From a checkpoint of a small image classifier: activation elu.
Rows from block 8 of a small image classifier, named by matrix and row number. Rows with one number belong to one channel. Each number is 200 + 20 x the weight over its row's rms, rounded and kept within 0 to 999. All counts start at 0.
After each channel's rows are labels from the 100 images, of 14848, where the channel reaches its highest value: "strongest on" is what is common among them. Only what is clearly more common there than usual is listed. The data: single printed letters, digits and signs in grey, bent and noisy.
# convs0: first 3x3 conv (model.blocks.8.convs.0.weight, 176x176x3x3, each kernel summed), inputs 88-175
# convs1: second 3x3 conv (model.blocks.8.convs.1.weight, 176x176x3x3, transposed, each kernel summed), outputs 88-175

convs0.49,203,170,212,211,206,247,200,204,208,202,201,200,176,196,218,211,159,223,206,215,223,214,214,238,172,251,183,201,176,182,203,230,214,193,204,200,176,186,212,210,190,219,188,209,210,183,175,191,195,190,220,236,207,222,196,193,208,201,176,193,215,216,213,181,200,231,165,200,182,220,187,198,185,216,160,162,205,212,167,168,224,173,193,201,188,207,185,167
convs1.49,222,197,205,209,179,216,236,216,205,198,195,220,214,209,160,216,236,220,164,252,223,189,163,223,175,164,173,203,211,232,216,190,210,194,162,206,186,191,194,194,173,194,192,185,207,157,196,187,175,228,215,218,223,201,211,184,202,214,184,199,211,181,178,202,236,218,198,227,191,219,191,167,190,201,178,180,201,158,206,177,208,198,229,174,224,182,221,231
strongest on: serif

convs0.117,208,177,207,169,203,206,158,200,187,225,193,220,178,219,209,216,194,124,197,201,138,206,189,204,210,210,215,189,183,181,213,190,166,188,202,171,221,189,209,224,195,194,209,226,205,203,175,176,183,176,209,214,175,179,204,221,193,194,223,199,164,191,189,184,215,197,161,206,189,206,194,219,208,206,187,175,185,200,211,191,166,180,209,199,183,209,200,214
convs1.117,220,157,215,181,166,237,164,183,198,188,182,194,233,211,222,215,174,205,218,219,206,175,196,193,197,186,215,176,215,175,196,228,193,202,182,209,214,183,211,221,193,205,192,205,215,161,189,204,202,198,208,245,153,218,191,185,238,185,202,194,206,184,186,181,225,219,211,224,199,205,206,178,208,179,180,247,232,194,199,223,185,188,205,200,203,191,208,178
strongest on: capital; monospaced

convs0.1,132,207,199,197,224,188,225,229,210,184,194,183,187,224,206,209,222,191,214,214,189,219,214,219,179,238,215,220,186,180,219,199,206,194,219,194,188,163,199,201,176,199,195,222,200,188,206,198,186,174,206,189,182,217,172,208,185,218,183,188,178,195,229,164,210,216,184,192,200,195,216,194,199,163,173,223,233,188,220,221,192,198,181,224,185,201,207,202
convs1.1,191,178,212,205,217,205,185,180,203,202,174,231,175,205,167,214,222,210,190,221,189,212,193,179,189,182,199,132,174,228,223,211,166,182,213,218,212,173,195,214,198,184,194,212,225,184,193,176,177,222,198,199,215,209,167,183,212,208,189,209,174,188,170,200,194,212,237,230,169,206,173,206,204,191,152,203,217,181,211,197,178,202,218,176,241,163,202,206
strongest on: the character J

convs0.143,229,171,202,220,177,237,201,208,229,215,232,207,179,183,202,212,193,197,153,204,220,205,157,216,187,209,183,187,199,201,202,196,231,203,212,248,204,235,222,165,208,230,242,186,206,215,205,200,182,194,207,210,193,184,200,197,192,213,198,182,221,204,224,207,203,196,174,182,186,213,180,197,204,197,192,179,184,194,172,192,206,198,191,171,188,200,189,180
convs1.143,219,204,193,212,170,219,211,246,206,175,217,180,215,217,187,167,195,182,231,232,231,201,170,209,211,208,193,209,181,178,208,179,245,229,204,198,207,231,196,184,205,200,199,178,209,196,203,231,197,194,251,199,231,202,172,187,189,209,218,197,202,219,194,200,200,194,178,198,175,219,230,166,188,222,217,174,191,197,211,200,233,205,222,166,201,169,196,188
strongest on: serif

convs0.72,167,187,190,197,189,221,178,218,201,185,171,239,145,212,172,191,185,190,219,197,206,214,208,174,183,234,210,208,186,180,168,197,190,201,205,211,203,178,205,209,217,205,194,206,201,194,156,169,193,215,185,227,214,193,190,177,189,198,172,192,172,206,200,167,225,222,168,223,215,213,173,179,184,199,185,188,206,185,193,182,192,156,190,229,172,203,176,193
convs1.72,217,188,216,185,205,228,209,195,204,185,176,211,224,196,181,226,197,195,180,195,175,198,191,183,159,180,196,192,201,212,220,210,178,185,184,215,210,164,226,226,207,189,177,235,225,168,185,205,196,233,180,229,183,187,171,188,227,210,171,217,183,195,166,185,225,213,222,197,168,207,190,210,212,163,157,188,209,185,226,216,186,216,214,184,236,159,207,224
strongest on: monospaced

convs0.92,136,201,189,200,211,207,201,209,191,194,184,212,170,232,198,200,183,211,212,201,201,204,213,194,183,237,193,208,188,185,186,215,213,205,228,197,204,182,220,186,226,194,196,196,195,202,190,190,180,216,183,240,182,196,182,180,182,206,157,214,178,202,198,182,215,226,190,198,207,215,190,165,186,206,195,207,205,187,196,209,199,184,181,230,172,217,208,196
convs1.92,218,184,202,199,216,220,215,201,205,196,167,220,197,193,169,221,222,187,176,203,167,202,200,174,181,183,182,162,170,226,221,195,155,203,193,215,217,167,198,207,200,183,196,213,220,173,205,166,178,221,178,212,191,188,179,186,224,221,171,208,193,188,165,201,209,200,211,197,172,204,170,227,198,166,165,192,203,190,220,188,176,210,198,166,229,168,213,215
strongest on: the character %

convs0.43,230,207,199,184,193,213,192,212,195,185,204,211,173,226,180,187,207,207,167,214,216,222,215,170,216,241,172,191,202,174,175,220,247,208,223,198,192,178,207,157,184,215,194,196,196,208,191,194,211,207,173,208,181,220,154,181,179,219,168,223,149,207,213,200,222,198,195,172,169,212,214,180,149,198,180,220,161,200,200,195,209,209,167,207,195,226,161,199
convs1.43,221,213,208,203,246,213,232,216,215,189,181,216,190,177,174,195,196,163,141,173,196,201,203,174,192,206,165,181,156,207,214,191,172,227,198,217,200,189,208,190,201,188,226,195,211,171,198,179,193,212,190,206,205,176,162,219,225,197,181,198,214,227,176,197,238,176,208,187,184,214,190,232,187,190,189,192,201,202,209,193,201,195,188,163,211,196,188,206
strongest on: serif

convs0.3,173,191,183,167,201,187,187,235,202,216,199,207,179,220,170,180,199,184,187,205,197,214,229,194,190,219,209,195,205,169,192,187,191,171,199,192,184,162,198,182,177,182,181,200,202,177,198,209,196,176,189,190,190,214,187,201,198,228,156,190,170,217,203,172,210,206,177,205,173,198,186,171,199,181,172,203,218,190,188,214,186,165,186,231,163,203,202,193
convs1.3,211,180,219,200,222,223,190,198,212,194,173,201,175,214,192,220,206,190,197,218,172,173,192,177,166,176,195,168,180,220,209,210,156,195,190,212,185,162,189,212,186,178,168,206,207,162,204,169,192,228,177,226,202,175,182,193,217,211,181,215,198,170,181,186,213,220,231,187,182,214,178,210,210,160,149,214,210,206,218,216,153,196,183,193,220,174,198,211
strongest on: small letter; serif

convs0.48,194,176,197,208,199,193,194,232,201,204,169,198,171,199,142,187,184,206,225,193,206,207,208,177,203,242,217,171,211,183,144,197,180,207,187,202,203,193,192,232,203,197,209,165,222,202,171,179,196,192,191,218,205,204,196,184,198,214,192,173,198,237,188,163,202,215,178,207,215,200,194,173,215,201,200,183,217,198,209,190,188,153,194,233,168,203,186,181
convs1.48,215,212,203,220,216,209,197,205,208,201,190,218,200,211,200,176,199,192,199,177,161,206,204,161,176,203,180,198,173,197,198,189,180,186,201,224,207,152,198,210,210,215,183,202,212,172,183,167,216,206,194,218,196,195,178,198,191,206,181,230,180,188,157,165,209,192,224,222,176,187,208,235,214,182,138,204,201,207,194,231,150,208,190,189,217,177,196,207
strongest on: serif

convs0.167,231,252,212,219,164,183,184,183,212,202,216,170,223,201,199,206,219,157,194,201,197,200,182,208,185,201,175,232,212,206,190,191,218,195,197,234,186,195,213,217,198,188,177,170,181,206,223,213,191,195,208,191,201,198,214,183,173,234,185,192,223,157,230,217,197,202,226,185,192,188,196,206,207,198,205,220,202,193,201,193,199,203,220,205,209,202,190,184
convs1.167,209,207,185,198,203,212,201,219,234,187,224,212,204,208,206,165,203,227,178,193,218,190,200,238,200,209,220,229,187,201,175,188,232,211,210,182,203,238,190,166,209,194,209,174,182,197,231,256,186,161,234,198,210,212,207,197,193,200,189,189,220,224,227,195,207,179,157,179,196,211,232,179,174,227,245,186,179,178,215,181,218,225,246,184,197,200,202,176
strongest on: the character Q

convs0.15,227,166,213,200,243,197,190,197,209,175,221,191,166,220,258,210,173,240,186,231,203,183,189,231,202,228,203,200,213,181,240,227,246,218,205,200,192,230,220,225,195,207,223,219,193,186,154,210,194,205,214,190,156,231,217,226,187,189,171,201,207,233,181,199,185,217,211,174,187,210,228,206,208,214,213,173,188,224,182,196,225,185,200,230,181,202,188,254
convs1.15,203,220,199,194,172,167,205,199,186,213,226,186,206,176,196,209,209,192,218,201,229,234,197,231,213,195,202,220,167,210,208,182,207,206,204,180,230,236,203,195,222,213,208,193,173,227,186,206,190,154,232,183,192,233,204,205,179,182,226,186,234,189,171,238,193,196,168,204,199,186,191,196,194,250,229,176,214,203,201,198,247,231,224,170,211,197,220,181
strongest on: serif; bold

convs0.120,208,196,206,184,217,216,149,200,210,219,200,216,167,209,213,224,182,129,194,204,131,208,207,194,205,224,213,186,198,179,228,200,184,199,204,170,228,181,203,208,214,203,214,223,196,215,175,169,195,183,211,213,169,193,205,236,198,185,216,223,165,183,187,201,220,216,159,201,203,200,187,210,217,201,186,166,192,199,199,192,189,180,197,203,171,229,200,216
convs1.120,217,135,208,180,162,218,167,208,187,181,177,202,217,216,211,227,195,209,201,236,206,171,198,197,193,184,214,170,238,199,194,226,174,204,171,224,204,186,195,215,176,209,197,199,204,171,193,194,198,197,209,227,145,216,206,182,228,200,193,201,198,201,195,179,236,212,208,208,195,194,195,185,202,178,183,242,196,209,216,217,178,182,193,208,203,194,201,179
strongest on: monospaced

convs0.28,213,187,232,212,191,153,170,229,212,217,189,174,186,198,194,202,169,167,179,201,203,206,211,187,198,245,229,190,235,152,191,224,216,191,194,210,224,215,209,195,211,192,176,182,182,205,217,167,194,189,227,194,181,217,206,209,199,219,192,155,189,219,180,204,203,228,187,177,209,187,199,186,207,184,183,168,228,178,191,184,175,171,191,223,184,246,199,212
convs1.28,187,214,215,212,182,184,169,200,196,201,191,218,181,212,192,223,215,215,235,197,185,227,226,192,206,187,197,170,215,227,187,222,190,183,178,203,216,203,216,213,193,231,172,211,157,228,179,198,197,196,193,171,195,206,199,212,193,194,193,223,149,200,246,186,187,198,204,211,166,167,180,214,196,226,192,213,205,196,201,230,183,184,207,233,227,200,201,202
strongest on: small letter

convs0.66,186,188,187,162,176,196,173,196,203,222,174,235,180,210,177,178,174,158,231,179,188,199,212,182,192,214,221,187,189,192,201,191,172,171,189,196,218,185,201,231,220,197,213,183,207,189,166,181,182,190,194,208,190,195,219,192,229,188,191,175,190,208,201,173,207,197,175,226,225,207,160,168,231,204,195,180,214,203,199,205,177,164,209,218,179,225,184,217
convs1.66,226,183,211,190,206,219,209,222,198,168,164,220,226,207,206,207,183,197,184,204,205,173,197,167,185,207,193,181,201,189,202,198,188,181,168,213,195,177,204,206,212,233,197,208,214,165,195,172,211,206,181,227,180,184,197,194,218,216,173,214,206,176,173,183,225,206,208,195,197,203,210,200,226,179,164,224,191,179,197,230,158,183,188,207,200,190,176,206
strongest on: capital

convs0.25,205,188,194,173,183,200,177,204,198,220,175,219,170,210,188,183,192,132,220,184,178,201,182,181,184,229,227,170,188,191,190,187,178,181,192,188,222,180,205,258,212,189,199,183,220,195,162,164,204,185,190,209,189,172,218,201,204,202,215,165,199,191,201,166,202,212,183,212,221,209,179,204,214,214,182,197,191,202,215,192,161,175,207,226,176,218,182,207
convs1.25,240,185,217,199,199,233,210,200,213,170,168,221,241,197,205,203,178,208,166,193,195,184,185,162,191,200,191,211,194,186,210,206,200,191,183,213,198,171,210,205,217,212,195,207,228,151,192,201,211,203,195,239,171,198,183,205,207,205,182,204,203,199,169,182,235,202,202,220,192,199,221,208,217,195,163,213,199,166,195,221,189,204,207,182,214,178,183,197
strongest on: capital

convs0.172,186,202,146,198,206,198,198,235,230,196,177,213,185,200,176,226,231,179,184,190,192,228,184,141,196,217,213,184,242,190,164,219,184,210,217,221,215,185,193,191,218,214,173,203,205,229,207,202,238,207,181,221,195,187,174,191,211,213,190,210,185,204,188,199,203,214,180,188,210,202,174,201,177,197,187,211,218,172,202,216,158,209,202,217,196,205,189,255
convs1.172,209,230,201,197,210,193,246,212,200,196,188,176,162,188,188,200,218,213,145,180,226,185,182,193,210,194,167,248,214,227,219,191,219,198,197,205,195,187,232,198,187,184,162,239,215,195,236,197,190,191,188,210,190,187,192,224,220,217,175,216,218,198,168,199,211,201,186,181,198,198,204,232,170,230,211,163,188,156,187,218,209,220,208,188,198,195,144,233
strongest on: bold; serif; digit

convs0.45,205,181,194,165,181,202,175,210,206,217,182,234,175,212,176,173,186,138,222,195,186,208,188,184,186,227,223,168,189,187,192,199,164,174,184,199,222,195,204,237,212,201,209,202,229,196,170,177,192,194,193,212,199,155,208,199,206,205,202,171,172,203,204,173,202,195,188,210,214,207,187,198,208,214,192,188,199,206,206,191,159,157,195,223,175,214,168,209
convs1.45,238,173,207,199,189,228,195,214,210,175,175,208,244,203,210,199,175,196,186,206,189,184,177,170,182,199,197,195,198,180,203,208,196,177,173,214,194,172,219,215,207,222,190,209,228,161,191,201,216,213,195,239,166,201,185,195,221,212,179,207,189,190,172,183,241,213,217,212,193,205,216,202,208,178,166,223,207,177,207,233,182,198,197,198,213,168,186,197
strongest on: capital